From a checkpoint of a small contrastive audio-text model: text encoder layers 7, 11400 steps.
Rows from block 9 of the audio encoder of a small contrastive audio-text model, named by matrix and row number. Each number is 128 + 24 x the weight over its row's rms, rounded and kept within 0 to 255. All counts start at 0. Numbers have three digits each.
Before each channel's rows are labels from the 100 clips, of 14848, where the channel reaches its highest value: "lies over" is the class under the peak; "top examples" is what is common among them. Only what is clearly more common there than usual is listed. The data: strings of digits, spoken by a formant synthesiser in many voices. In brackets: how many of the 100, against the usual share in percent.
# conv: pointwise conv (encoder.blocks.9.conv.weight, 128x128x1), inputs 0-63

lies over: /w/ (40 vs 0.8)
top examples: "one" (72 vs 25.6); first digit: one (67 vs 9.8); number of digits: 5 (56 vs 19.6)
conv.99:128106142134127155146108128120079097150124147139137082128165153124089132108124165099112149132136099150131095113089144142113080138095131101138149123145124125162145157168168170092123124169123159

lies over: /θ/ (99 vs 1.4)
top examples: "three" (100 vs 26.2); first digit: three (87 vs 10.3); last digit: three (45 vs 10.2)
conv.9:085099186135119127132136120139126116132096156124146122118119116105108070091148145098120142107115126138119121134147085164137129107138108124118145100081103169084125093141116140103141112160115140

lies over: /n/ (63 vs 3.4)
top examples: "seven" (60 vs 26); "one" (54 vs 25.6); number of digits: 5 (46 vs 19.6); first digit: one (31 vs 9.8)
conv.118:109157149079193132114158150150116145119135147135119121118156132064113142122116122107124085107138134114094098119151140116137110139130146097143147143081140121106113093132131140114126125118130119

lies over: /aɪ/ (100 vs 5.5)
top examples: "five" (100 vs 26); number of digits: 5 (45 vs 19.6); first digit: five (35 vs 10); rumble (30 vs 12.7)
conv.79:136124182129131130140072168119074112118134109136132096129123115100139128138062152095143134126222109104114142128113091111148146144115138140121131108142101148169133134141109137135135139123097131

lies over: /ɪ/ (99 vs 2.7)
top examples: "six" (100 vs 26.3); last digit: six (47 vs 10.2); number of digits: 5 (41 vs 19.6)
conv.123:085106150117101091056101148137109081150080140120116110120140111069104153136101123122148134094125089137120126110116114154119107118124109099085136116107089121146122131137101132180119154100149118

lies over: /θ/ (37 vs 1.4); /v/ (28 vs 1.6)
top examples: "three" (73 vs 26.2); "five" (71 vs 26); number of digits: 5 (43 vs 19.6); first digit: five (42 vs 10)
conv.98:084144126125107158102068133107163136086103131103127140170095106156083109148108115135149112112153136121168095117121100107153150153126129143104140117117138125157134129132084102085103131165115150

lies over: /k/ (89 vs 1.6)
top examples: "six" (91 vs 26.3); last digit: six (85 vs 10.2); first digit: six (26 vs 9.8)
conv.66:135115099129119104144093084158129120148157169161140123139103155171163073108111131156080116120095128105119087151111100128122133147127115117169144124121127132136147159112113164140074131134125117

lies over: /ɪ/ (97 vs 2.7)
top examples: "zero" (99 vs 26.3); number of digits: 5 (41 vs 19.6); pink noise (32 vs 12.3); first digit: zero (28 vs 9.7)
conv.65:133120120066101135117141145112110166168171107128101128147082170125121166106112142135141155136134097114161147096104137153118099151137142109110145163123126122129125124097129119136125105120156106

lies over: /ɪ/ (73 vs 2.7); /k/ (27 vs 1.6)
top examples: "six" (100 vs 26.3); reverberation (65 vs 35); number of digits: 5 (58 vs 19.6)
conv.93:119121142123175091126095141170108105150115139108120135143161122092130156143117124102116113115108130109108099150132139172135150138126166124073168117127072177102098105122122161113145152108145122

lies over: /t/ (26 vs 3.1)
top examples: "two" (95 vs 27); "zero" (65 vs 26.3); last digit: two (34 vs 10.7); first digit: zero (26 vs 9.7)
conv.7:100127113120135112119130105125120154106134140150102116136122122101128148114099105168108107104131119132137053140136180141136117078093110136112124119149101087125133106127117131154115134093085105

lies over: /k/ (96 vs 1.6)
top examples: "six" (97 vs 26.3); first digit: six (39 vs 9.8); pink noise (30 vs 12.3); last digit: six (29 vs 10.2)
conv.60:149114124129136133131109114096187144149127117122117105156108143183162132114110147102081061159114120112117096143100135130128167129109126074126146122175144124090132115117096139148147128122160133

lies over: /ɹ/ (40 vs 2.5); /w/ (28 vs 0.8)
top examples: "four" (87 vs 25.8); "one" (70 vs 25.6); number of digits: 5 (50 vs 19.6); first digit: four (44 vs 10.1)
conv.0:111065133127137162157136129148113134104156127159128091139138194129088152093111148107105105119137087158067107138118137133104139154112179092092150129080082154118131135120131135120138136117123113

lies over: /u/ (62 vs 2.2)
top examples: "two" (100 vs 27); last digit: two (70 vs 10.7); first digit: two (41 vs 10.1)
conv.95:113104101160112127120118134117115162075128138147093129142093139124104100139116147107074155124137093164097115133154153094160154072129117139083134116095104155130126130148082132107135105142139119

lies over: /k/ (97 vs 1.6)
top examples: "six" (100 vs 26.3); last digit: six (58 vs 10.2); first digit: six (29 vs 9.8)
conv.68:128078126141121127145123131129102086101100139128113123140141105134133126108156131097126141153074138136139124195134115153147180168135152078110138128146092153106113132092134137091117128116118121

lies over: /t/ (92 vs 3.1)
top examples: "two" (100 vs 27); first digit: two (78 vs 10.1); last digit: two (45 vs 10.7)
conv.70:127115171094144102112155120102121097153107074156136091132148155143132098117148107107152160149078100114162137105091155126109112111113124131097078149138079116065178111135139129114094138132128113

lies over: /t/ (46 vs 3.1)
top examples: "eight" (78 vs 26.3); "six" (54 vs 26.3); number of digits: 5 (42 vs 19.6); first digit: eight (26 vs 10.2)
conv.67:096141107122130130148147109149122146134097089121107138102082116076132134127113105099113112124116114138123096132106151089120131161104112156111084131136111102092104105147136121141150158077122142

lies over: /z/ (56 vs 1); /ɪ/ (43 vs 2.7)
top examples: "zero" (99 vs 26.3); number of digits: 5 (40 vs 19.6)
conv.74:099076091119075118134171122101101133179152103111134114077122178104163160118160123076137158102118134117152170144118146140130139143117098112123116144126091087132078178107160126142140139098105095

lies over: /u/ (74 vs 2.2)
top examples: "two" (89 vs 27); first digit: two (33 vs 10.1)
conv.62:139089110117116172106130125087110168146118118107074134066095139048118108113127126120127131119142112119132118106112153091112121131120097151140136153093135114142155089105126126140169131123107137

lies over: silence (86 vs 55.2)
top examples: "three" (80 vs 26.2); first digit: three (69 vs 10.3); number of digits: 5 (64 vs 19.6); first digit: eight (31 vs 10.2)
conv.42:123135146119083133141120144157135111167134100106173137118181092146127117153144140100132118105128143130102121093097145172145095075148144129081110120129104134143112169175148159112114101146143152

lies over: /u/ (100 vs 2.2)
top examples: "two" (100 vs 27); number of digits: 5 (50 vs 19.6); first digit: two (33 vs 10.1)
conv.6:124075144134163159072158138109109156098157150177091102111121153123139118109151179123103102115077126178131116109143122118119108137106143134101130151105111134106173135106114121084138124168138123

lies over: /t/ (92 vs 3.1)
top examples: "eight" (99 vs 26.3); reverberation (72 vs 35); first digit: eight (42 vs 10.2)
conv.92:152123096121139138174156144154153137123159158144145145136099105148159120096117108158112130075143091144112106096088148138112108112130101157149151103121122125110077151155125129155118137100181132

lies over: /ɹ/ (88 vs 2.5)
top examples: "four" (100 vs 25.8); "eight" (76 vs 26.3); first digit: four (46 vs 10.1); last digit: eight (32 vs 10)
conv.27:114150095135142083108092087095095101118123122188140118165132138106129117141122131145161128121108123124123107122107117116114106154147081123094120127112124112117138150148141118062081096131061160

lies over: /z/ (59 vs 1)
top examples: "zero" (100 vs 26.3); first digit: zero (94 vs 9.7); number of digits: 5 (47 vs 19.6)
conv.24:087108117134142142119147142141129146160146059122132120088094139107147149122142146132131139113117083153159149110046143159136124140118085140075129128133160121099114193143125146119119096155093141

lies over: silence (94 vs 55.2)
top examples: "five" (63 vs 26); number of digits: 5 (55 vs 19.6); first digit: five (45 vs 10)
conv.57:100094131074158103081101130124079099122123121114156120115177113158126127110115132123119088172096155131132098122120155166108123112105151085103092142150085102109093128149134156136113101126102176

lies over: /n/ (65 vs 3.4); /u/ (25 vs 2.2)
top examples: "nine" (92 vs 26.7); "seven" (61 vs 26); number of digits: 5 (47 vs 19.6)
conv.103:130121109110143121159094128131054178095151140144136122064119134106121188131111141124118127117149104110114073112125122130122140115127136146156139176116131122123123114120168151116133114123102150

lies over: /ɹ/ (58 vs 2.5)
top examples: "zero" (77 vs 26.3); number of digits: 5 (40 vs 19.6); first digit: zero (25 vs 9.7)
conv.81:111132117113147147132168145123130122140145093119120143093157137114156167124125101157089081105128125142153129048116172088122080135112118121128133161130130091088123150128125139119142090148128141

lies over: /v/ (55 vs 1.6); /n/ (29 vs 3.4)
top examples: "eight" (83 vs 26.3); "five" (72 vs 26); number of digits: 5 (49 vs 19.6); first digit: five (36 vs 10)
conv.29:119167135134066106158112107134114143111115160085098109116101133102160141164132138109065154105098090100112123159109142079127137153128154115149103113121197120099126139133130134086161122104112141

lies over: /n/ (84 vs 3.4)
top examples: "nine" (98 vs 26.7); "seven" (71 vs 26); number of digits: 5 (49 vs 19.6); last digit: nine (30 vs 10.2)
conv.73:120094117081103135175111096093141162136128135115116081077113137088084144136115120132128141120106077120120134135133143102110097104118083107159084103091148115143132072132167141104109129114098133

lies over: /aɪ/ (100 vs 5.5)
top examples: "five" (100 vs 26); quiet level (59 vs 28.6); first digit: five (43 vs 10); last digit: five (42 vs 9.6)
conv.36:128162182094116127117107115114125079145099130154144098148123096138117124186052124093131132134132127091113108085118118113149108144141109139150139127167131129137118127161119125128131068116111117

lies over: /ɪ/ (80 vs 2.7)
top examples: "zero" (100 vs 26.3); number of digits: 5 (45 vs 19.6); first digit: zero (35 vs 9.7)
conv.105:131107126097138150130143100158141112208125090135114141087101138141112134100132096138117120088121163175150127087138176154123122157108115170074115149102143098083121128075126137171097120133105126

lies over: /n/ (35 vs 3.4)
top examples: "nine" (73 vs 26.7); "five" (57 vs 26); last digit: nine (51 vs 10.2); last digit: five (27 vs 9.6)
conv.80:110176097111085140100132114146126143120109087114145138132080079109082146148125120165105112114081122126113141132147145094120113184128137115147156121124165125135154132097137140069125139106115119

lies over: /aɪ/ (100 vs 5.5)
top examples: "five" (100 vs 26); quiet level (74 vs 28.6); first digit: five (40 vs 10); last digit: five (34 vs 9.6)
conv.46:110086150082084133153101116123079139128138096156147126132107126132142124212086107110097125115165108132105135131135147103184118137138106165151114141117113164125118141116147131082099146082104119

lies over: /u/ (43 vs 2.2)
top examples: "four" (76 vs 25.8); "two" (60 vs 27); last digit: four (55 vs 9.7)
conv.19:091061108118151169128126167098132153100144135157125097137115148156133119117133138120121133123104117109138123144101154131104133155111140121109150166119077108152159121131149137102162133123176112

lies over: /u/ (84 vs 2.2)
top examples: "two" (99 vs 27); last digit: two (92 vs 10.7)
conv.23:098146132132131152141117123094136160099126103107140089124098124159094127091137161114091113157149109164106109138130100095089158150086161107135148127081153139122153107114132111104144133117114133

lies over: /ɹ/ (70 vs 2.5)
top examples: "four" (100 vs 25.8); "nine" (67 vs 26.7); first digit: four (56 vs 10.1); number of digits: 5 (49 vs 19.6)
conv.96:146103147124107146158131095101147154118144123206104122163101182149154107123121116150117117142087132097121115121094125118114136156110116139083138136112080090100129153125140138121128139111170091

lies over: /n/ (100 vs 3.4)
top examples: "nine" (100 vs 26.7); last digit: nine (53 vs 10.2); first digit: nine (31 vs 9.9)
conv.122:118128132149089107107095129092122121098136138101108157148127103099108131112142088168149150087136121114097115150123103132150138094145120108107125065085095136161121125104124141152121139101117133

lies over: /θ/ (93 vs 1.4)
top examples: "three" (100 vs 26.2); "four" (63 vs 25.8); number of digits: 5 (42 vs 19.6); first digit: four (39 vs 10.1)
conv.22:128128151139171087121096118139147102115115134113110089113150128079145122111157115071125106100117152134089102075120131143153099134158158101113118125126127152084119142124124109127121115116118148

lies over: /s/ (69 vs 4.1); /ɛ/ (31 vs 1.6)
top examples: "seven" (100 vs 26); number of digits: 5 (55 vs 19.6)
conv.110:112080123111099127143124119145082132140101149110105118057110167132111092160090122127108140114109105123118139108073153071134106132138140116182074102109113142181108136140131135132134142111118124

lies over: /ɪ/ (93 vs 2.7)
top examples: "zero" (100 vs 26.3); number of digits: 5 (45 vs 19.6)
conv.124:100095123110123104117160146120103095140136090160111099132136166134186153107153125128113117109128113142135127127128151115136133145121182138078139157139093151127109131121083134096120116097118136

lies over: /k/ (58 vs 1.6); /t/ (42 vs 3.1)
top examples: "six" (68 vs 26.3); last digit: six (58 vs 10.2)
conv.14:167115097116147101087146144138116119114134136129124138133098105135189132112119139117114102121107090121130122124114151137114137108124129098114167108188121138123169120147113151127182122105163136

lies over: /ɹ/ (80 vs 2.5)
top examples: "four" (100 vs 25.8); number of digits: 5 (45 vs 19.6); first digit: four (41 vs 10.1); last digit: four (30 vs 9.7)
conv.17:133141102119127102112098128123097094085141123173168143181132135147129117103078147116133117120117135117135096121118095151119154156102133166107152147124102144121125155123080164100072078177111110

lies over: /aɪ/ (98 vs 5.5)
top examples: "five" (98 vs 26); first digit: five (47 vs 10); number of digits: 5 (43 vs 19.6); rumble (31 vs 12.7)
conv.115:099052182109157126136104132113122126108118140135128073089117066125099100130156141132122125134129103122119108106118146135162101121124110104122106130124071145096131108148143133119113135076167171

lies over: /u/ (84 vs 2.2)
top examples: "two" (100 vs 27); "nine" (94 vs 26.7); last digit: nine (42 vs 10.2); first digit: two (40 vs 10.1)
conv.30:117141123166130119098119075112116140101162110158120152115135128131143178170081140120122072119105122151104116111112097122154098127134175131125124143094144134135098156162082103136112119160149119

lies over: /s/ (29 vs 4.1); /u/ (26 vs 2.2)
top examples: "six" (60 vs 26.3); "four" (54 vs 25.8); number of digits: 5 (49 vs 19.6)
conv.15:105129102117115097146143147134081105123128128173095110172144131064145141131086131104106108080123117165157122131146085115146126131120120132113145129086129160131063171142090125108157132135102129

lies over: /aɪ/ (39 vs 5.5)
top examples: "nine" (83 vs 26.7); "five" (52 vs 26); first digit: nine (35 vs 9.9)
conv.4:145147106102094135160108118165080151127090143094112074159123096120155132111106152159107131119134122094088099141098122101090133176092127121190110160122154158079128135113122141092112145063108131